Weights of a small audio embedding model.
Model: 22.8M parameters, log mel input, arch wavenet, norm batchnorm, depths [14], widths [384].
Training: soap at rate 0.0011, batches of 64.
Rows from block 7 of a small audio embedding model, named by matrix and row number. Rows with one number belong to one channel. Each number is 128 + 32 x the weight over its row's rms, rounded and kept within 0 to 255. All counts start at 0. Numbers have three digits each.
After each channel's rows are labels from the 100 clips, of 14976, where the channel reaches its largest size: "strongest on" is what is common among them. Only what is clearly more common there than usual is listed. The data: struck, bounced, scraped and rolled objects made by modal synthesis. In brackets: how many of the 100.
# filt: filter width-5 conv, dilation 4 (model.blocks.7.filt.weight, 384x384x5, each kernel summed), inputs 0-127
# gate: gate width-5 conv, dilation 4 (model.blocks.7.gate.weight, 384x384x5, each kernel summed), inputs 0-127
# out: residual pointwise conv (model.blocks.7.out.weight, 384x384x1, transposed), outputs 0-127

filt.138:144130096075167142171160134127170126166138069087117053162107087108182088082119137183108130158140211099088099143080170163146169081091103140091122086123129093125108093157107199166164191128085155189136089114136142150159138148148117157125182123172147136073112167158102105123132131117111115129110181158147129168120129123127114157185094168096111052150070139210126138122176141120055157129116
gate.138:100072134162146124145174115202110210187085119149150143146149121140153140126106166151113116156174099110085093120141179092157138164154129103145116169113106106122141086103177101083122185164116109149061163147067108096151162133070161082113152100134094146119097145189127150099080155109107121097104170099151133107124087123056116138131198110182097110137147106139093144148092127092136161117177
out.138:144129180124110102090105110123108093086120154112109106068156156121113184177092168070180190126120139184065195109194130141084146154151219177124123129147126082125139116127151117132110144124070123082197214173114198127161091060134185157171152124087123134112121138137128147171104155134090165093138209029171093121178119183124075139098189100103119186086128105114119126152120108119122135060123
strongest on: hard striker (79)

filt.44:089134140100147148141142175124139128134123115146187082108080096115167122148137137085157113080116134170135143082094209135131143123173094107156157188119121134126168162167124127151196130089208134146104097171112137101110060122115127091090127136187121086151089156159150084121164121126126096142155176088174161147127118078118106153139101120162124123093173122135145140135050199175145082152093
gate.44:116139122131227144183104090143091148136136111183151152120128153139139131139156117112127162122104116122122166146117102135133134172160154145124113132120121106149136160111214120119137121095167109125185107160089025109172123138133148149094112148102112126139117087117119118106126147092108176174098091106172148100105116154132114145107099142119064143086081106115144140132129103141101124115171
out.44:126122152153140200093036099105087125191083179072084148145140082130185112173127135154125078138114126133115184101114152106063167149143151095150132099128095202093059120114108083091141125127133146094051153096131155111076154155160099097078177103115094169162080112076159205100136122127177172113101103155130133109129168131151147103106167129078106117139092118180203102202094126094170173128095
strongest on: striker: soft (89)

filt.185:142169164181137191185110126116170086081149130127139095097169128076133108115122131151084173133114158135166092075126062140050113160113134158145146100126144077194133107153127078144123135118162148137178129145181066150116102143138151162130067141157117144110160171117130160139134165144154106166122102123124132114143118120182180128156127155125139195166183097112139139112115085146136147061120
gate.185:191167063144111116129063120123144182139123133150125123127119123122135099158148144168113191146066084077076114130163127117139171103134155087190165076058087115063124090099071104072082096120073113122054138143156173184121117116129172111100137160132174134169117191099139106128125033093116094142126152145129156099045072181118162108081108122196122159135105118123094036104128149118151163180139
out.185:111125192150187126162102153146180172109131126168127161151086123161120086124080124097149234166125101102161148147147092144123126159150226048100057126119113156158098174140152092142146129181168139177106100221115116130114105140121085125129164066084117084120147109104136110154127118138176128115122168187104140049111099140132076147084091122208087116155075146116129081109138090144080070108137
strongest on: striker: soft (81)

filt.130:133143147141088151133129132155151156117099145164147157166075133150140106140123143134091124087103082146146111118204066088186161098105156153086105111127152168123104069154126095135138164182100088128099098090039140108175178095173054113158133129177138130152128093123160177124132101139160142112094144216096111152059107124162081175159152114186102117122129120106145110120122142145176128094121
gate.130:135123121169100155117107111091139141100191103173133147171152156189103151102155127189064061134145143154125101142137182156155090124130167122086107170113170136152147116132134125131153073105107172107142109146098156139150070095118076107121146130179174103108148152193127131136095096146130100097131181134131141095127132139128161175103104098182176164139141133144112115133103107079155130087134
out.130:149055117133085185108229117153173127141096138145089130198152130147112148129125138180137092147144130077144089110113144130098142118157101144099140135138078132096127100105111120061139159103150140173157130111164129133151093092204111141141158079113102062092123113090101147121124094145134071189142176101197139116143065154052187167145103123104187121153154095088104142113099074113084156130132
strongest on: repeated hits (44)

filt.322:091109141160094083139092093112194202133139079104082137110115120078091155140120095160148165107096099143121170109146151077170099122106112142173151127147143131088112148205178058181087184089121142096127146160143206119084120112108159136126094142159162123135147151122142102159144098164052131172124113129143158138177133169127129128132158147134126142147167114152134103107113093148149185055157
gate.322:139086182142094146127152152206106163129118114097084154134161198173120088097113135133172127123146124130078107093099073102160109159164096146116133111162085082147089139138155083167125132135120197070147162189138129180145135116139121126145130184107155141142149166108079097129122134097117067094131140153086176183119151115105136155066142086167127089102090170164112115147133158123099155118137
out.322:140096136052144189112112110139136157070137111151112139083132178095160133171121088167145110120149139142153141128074153083098097102162150190117173110116170058136163083144158132128154136140060092114111110173158091120105155194109129089123255140054181108121092059171108163163074168153161118109160150142134169158098098093182132176160097091099075130126111138154132113069096118196109123130121
strongest on: bouncing (40)

filt.157:134116116143153172170143096111096145136083152126110065107099156127128156073173162090105151116070123115160143165138132122130115104134140133112146133164033097159097177144173139145121098192144118082067146086106139108123118147130167135134152180123077154106140147098131146107067149114115157172094106157131151097121061078088106110162156178089091167167127145120181129153106141139103160169098
gate.157:119111092138144091155133146127184169147110160118164124147121093059161120097102118080077149150104148094105144111109149135174129131089142084075112123151150097132068115084149093162184100153103079157155146100111108153140114135192107188105127185108146139165106191176179179083094116156127123148076092115121084127097102117106133122185170110097167123071143103151112098116155209108122188158129
out.157:110138116170175087063169092111165207126107092165171166100054100104076089230189122109141114123136102139152136147093092154140126092160133087108098115108094136100095142113154099103077167141104105203149117156151063128152163129151130154122189141103107108124182104100093071150139147099163092105120196112135126120122153169080132113092154122099107153102144166144185143129070151098094143138148
strongest on: bouncing (47)

filt.92:136165136123101130113141149086133096177099118124066103161176187106117117097099093116095136118198092113157155189128114114145115153152138169198113110188181151116147187145124105110154098128147102147132116144117196146155181103058135206081141160148168078103103127137076151168176173162109107163127134098115142150103074157147147085141165144123108147112121122151084098228058118130125115147106
gate.92:119125146125202130084125095115142173186103106112146135091152104186097140132130152162105107123134051101120146127083160093191134188196070164178101113105116114076123176136141121090142133107106134109141157143116120153132164083168092143091129106103069172125100140162090107133171122133078123142132147146122128090096124064131100162169180125152168112183121149203165112106085123099125176107106
out.92:143103189143080210158133142095101126108116154135144051167146135113103102143113117096043080117126144120156108143179150086100194139114095169158100064117110137129103145112180108069142075084083144204178169088130127107072156173199150219157125129132122152148177133160126159120118111099154133141120131121106141136149140122124161154095145173157135181088092180123134107164139115151130123124116
strongest on: hard striker (85)

filt.4:172143156043173153113112125117171141121183098140071122177166187097102073096076174124192118100125075178142142161140136146087111194120178123167105162132069178174179134111129110133191165124139147097100155073126135151119153125076193112129125102162109138182127116132169059114171106135151102148066122175140155126170176166073075099106113107122145103152139092143158151126144079101184171125087
gate.4:140051176131123158158107155125130188148126182117153166090153135041100116127175190105110102119120110125125159184156136122104111179172166137130135145160160131121124082117087117088151161123113161173108156122106121133152144153023122128114149158142118085141073116180166120130171199171164111093122182194091144080109135156138132152142170104095143143081170125087125102111108123126156095099164
out.4:083155163157122111177137159136162168095110112077144149144175096114123150148159098138140120094112141132139100193118125098152081059129135116117121124098071160082092133108083166113087153136122115127136084142082102139091134099107119132129108061110088157082102167131175151130128092128147089098193131101166186153126139100145143135133108156118063106120129131112153090110147143087128070081118
strongest on: striker: soft (86)

filt.266:136148146156151147114136088098109157141143109146144167149116077138126142120127133161065112133153089165125124125127095095165099152136139142133174115197143159124098123161117189132098136183175094157145170137152135103139151102111170153111111083133203116131155144164105119126058159176127160130119142090083122117099157073172146131132131147112166139133131135115163157115068180133139102093070
gate.266:147135144153123113181110095128124140115105131109166091128156136147072150155136109194095121166091106158149117162145140130102106166107159085125141097159159089079139157126128146153133097066134187098111195066168120071159181147129102129115106186148200111166113163124155138151086148166140157132203104087128165127127160115091145156152185090158104113106142183142095109173104141092115193096138
out.266:103185097162107094111093109126108097157137183107094083106137147091113140095206156204152092127105123102098104135092146132086153176118118167113120086092097100115103141096133174089229142138120190151138115151118161135129100156147108104161060152102099083100123106125113177104098157181108128179080122122158121116112127120115140122127128161118095169194154117143105123123163138087155170140105
strongest on: bouncing (44)

filt.217:132126087143145137107079110121147083174106095146196120137120093118066158154124091092104107140166090177122206195104128163134098111122165111118191114183157134143150131181136114120169160103175130141136103184093170161184178064090133072179132106093155142116115101085110103176099141130132165169110203100141153123110118099144094175131104135133126107132138092147172137116172129096075109108175
gate.217:071164096122059159156111133141097079097133209109120141129112174117144151140148123096071145093197054124126064128081110066158117056082137139107103121122148140091110100107133118191148117094164093201155112149134149159119187091123145111107161146135203093099144087133186113144131105111101127151160154086187080164156109192088186071088143134148115127106135142166178128131126170171127101136132
out.217:161134144142141129128127107109117131135142151202144147147097140080138167183078165209115147120119146112133172137127053109098119158128115094116144201117111101162129129132082152117115164168119073144083168183130115166058135073178112159126127089135119111140109158143129151154068136135118140127120182160134128159081157087143143027124109086115148150162168139192131158091149095142129112153073
strongest on: text has "noise" (38)

filt.371:129100165116038139161096134148161128118083108185142105147148127102124183123122102178107065151119113115087146170116185126104100123131152121136106106157147115128122080100203154137156121107123120126127144124160073211090196097114206079158170116150114101140100112161125123148130153160209132133135143107136142123131146103140136078103169138080151111124088099140097153113133133114135172088141
gate.371:155162134123148133142130131177159163144169155121188122134097204170129162087083111134149155090117087121075137162151118136104152118172137065051159143130108103105077180140131169194095169071090173205152134111108124108146094170157114181160145122165107138146099123180134121183146070202141189099109102145082115092125121143111153141092148124152180097141101055157130113092106162126143132080095
out.371:137099125109113151109063122099129126154143091130125099086165071137143173121148128093148111084052109188158158134118102095072123095151180099170180189086107144108070162140137161147159136196119142143117113124092138115131137125129090101091118126139138129117202175163153137192077084137100127156177095155123224123158077148175143095115157154106167092140165133150059097161210087093182111101102
strongest on: striker: soft (76)

filt.23:125142222120172149181136217153138131173146114125050173138067140051120116137164095096152147109073151158131104155135100112089090137166140099160070181128098133147141070152062130115162111133134144110119114157150116169111150086126156088169126111185095120156109099120115162168095162154160135135092161110138191164132141092143133129120111164094159160182148141111148127071159151114122157155121
gate.23:134094146144123113109095097123120129146159042127141070068096144162114128144178107125108132077136112142094133092157139087067122160152133104095105091071117157165163138082138166149182099193106117097082163111090146194068136052148161224131084088106168164136140168133086097124083085131161091101197146139157113104128115109172120058126081131161114097093158154101144108166177171129146172145051
out.23:049155154094042133167173047192108190167110128162143101065148097114129164110209146139129104146091110122082137100085181097160144090174109154109118124169149123126076135140111146094104100136060104125124163115144153162074110065166184231184108099135152132114157131134139144135141154125092097102158165157146128158134124171166139161149151101137066146162166153187098110126085124102168086135080
strongest on: striker: soft (94)

filt.151:153146142168143079113122142109096112108149151149085111146127106079167135133131142118175142113094147098140154095131119195137143111105095086133103076154143133152087072135126043178141143124172151093117175086104165120145123093169110132131085096099148134098150153066121132098154122086100123140154161114132103080075130113145085146123142068201132174096154139114188119098118134163102213086135
gate.151:125175088153116167132095072136127180155131150101084129163144181109101088133117126107147092105082153136118089104135085090083146105140100092107108169123115089054125144122081113156127169121180135107159103142093094142132120115113093117191156148096101103138024149121079160168204129109132109090102107157127118086149053122106149159128144153164105125094162148118154125088070130149177114127122
out.151:138128165115083185121129127135152125117164031117185066163197175149127116144181169128056122120105118107147131111149161101126136147133102169126092122120125133156175131098132090110141140080100086156169108176153123094174130148130143128177092086137102132101106156177157144096187110080134141133068106081124137117170169116151119147092066083113114181120105164182184177096159161148097056054100
strongest on: striker: soft (98); repeated hits (51)

filt.261:124074134084147109120137152162150123101144080135135092037095124111152105132152101156155167104124073137173099184164100179112171138169136111167123105122176118155061142162159126129092166059126126119179132131130127096186114101103109057160168166093134128176152138174126082140086070176175133094178100131142152079121130132078103129057160154118175172132134145103155160165131156164118064152111
gate.261:132148049076124177082103138131109083153094048137109124134161204096118135134118134119135107110108137157089155129179061134103143157090178143136114156150103170078101090059126125100102196173090198106137086134107080135160189089160132108143095155108136173148150178178142127100122187105086103098208119127136168157092136120139141111165122116161074099144175161097114107098161151084098095159187
out.261:119154144142102108086112106111189097116111152140121133070118154157093154121177085130053121171158140164149185098148132123132121125176162193132186078154173133105117107154128141114100121108143140103173087144127159081097141120168191160169144092125140117151122101140130137160078142068104130187136120137154162128177109103124134110097124139120184099157132113180136161135156107138141104104102
strongest on: hard striker (87)

filt.336:114120180168125136130106066137086147176138160122161116126120127179137122144160082093123081199182132105161096131197157097137156172108067070081138133162139145082171090142155109125140157105114162152067147148161097094080126153144208175147130099114138151101076098202122144095070165177129154125110129147022097165155098135120119167134061117047068148144156175131128147077114182131182136150099
gate.336:154094112179106154191143156120088168115168183116165122152105130165149143126089087103109113146085130163102175113096104117153114124120146151155120152099150116166137137099155076155094130139142121133136069053146091152156117172142122115155164144141146132143104144163108102159091150156135108044160138114152146094144161116138140142142072084125150117051156095140199124034160093109113127167145
out.336:136179119145123156109098161117100130119152107124131132196166147161140119167145159168109138170100148162194090214182122092131135103136153180112079135172142076130107156115099105103116153106139170112129109084069159173113081085095164096147203117135161100084119101104100150131137189148064091116105159133114137086072119148101187135088121120138130112100137125143179147139127097110095123099105
strongest on: bouncing (40)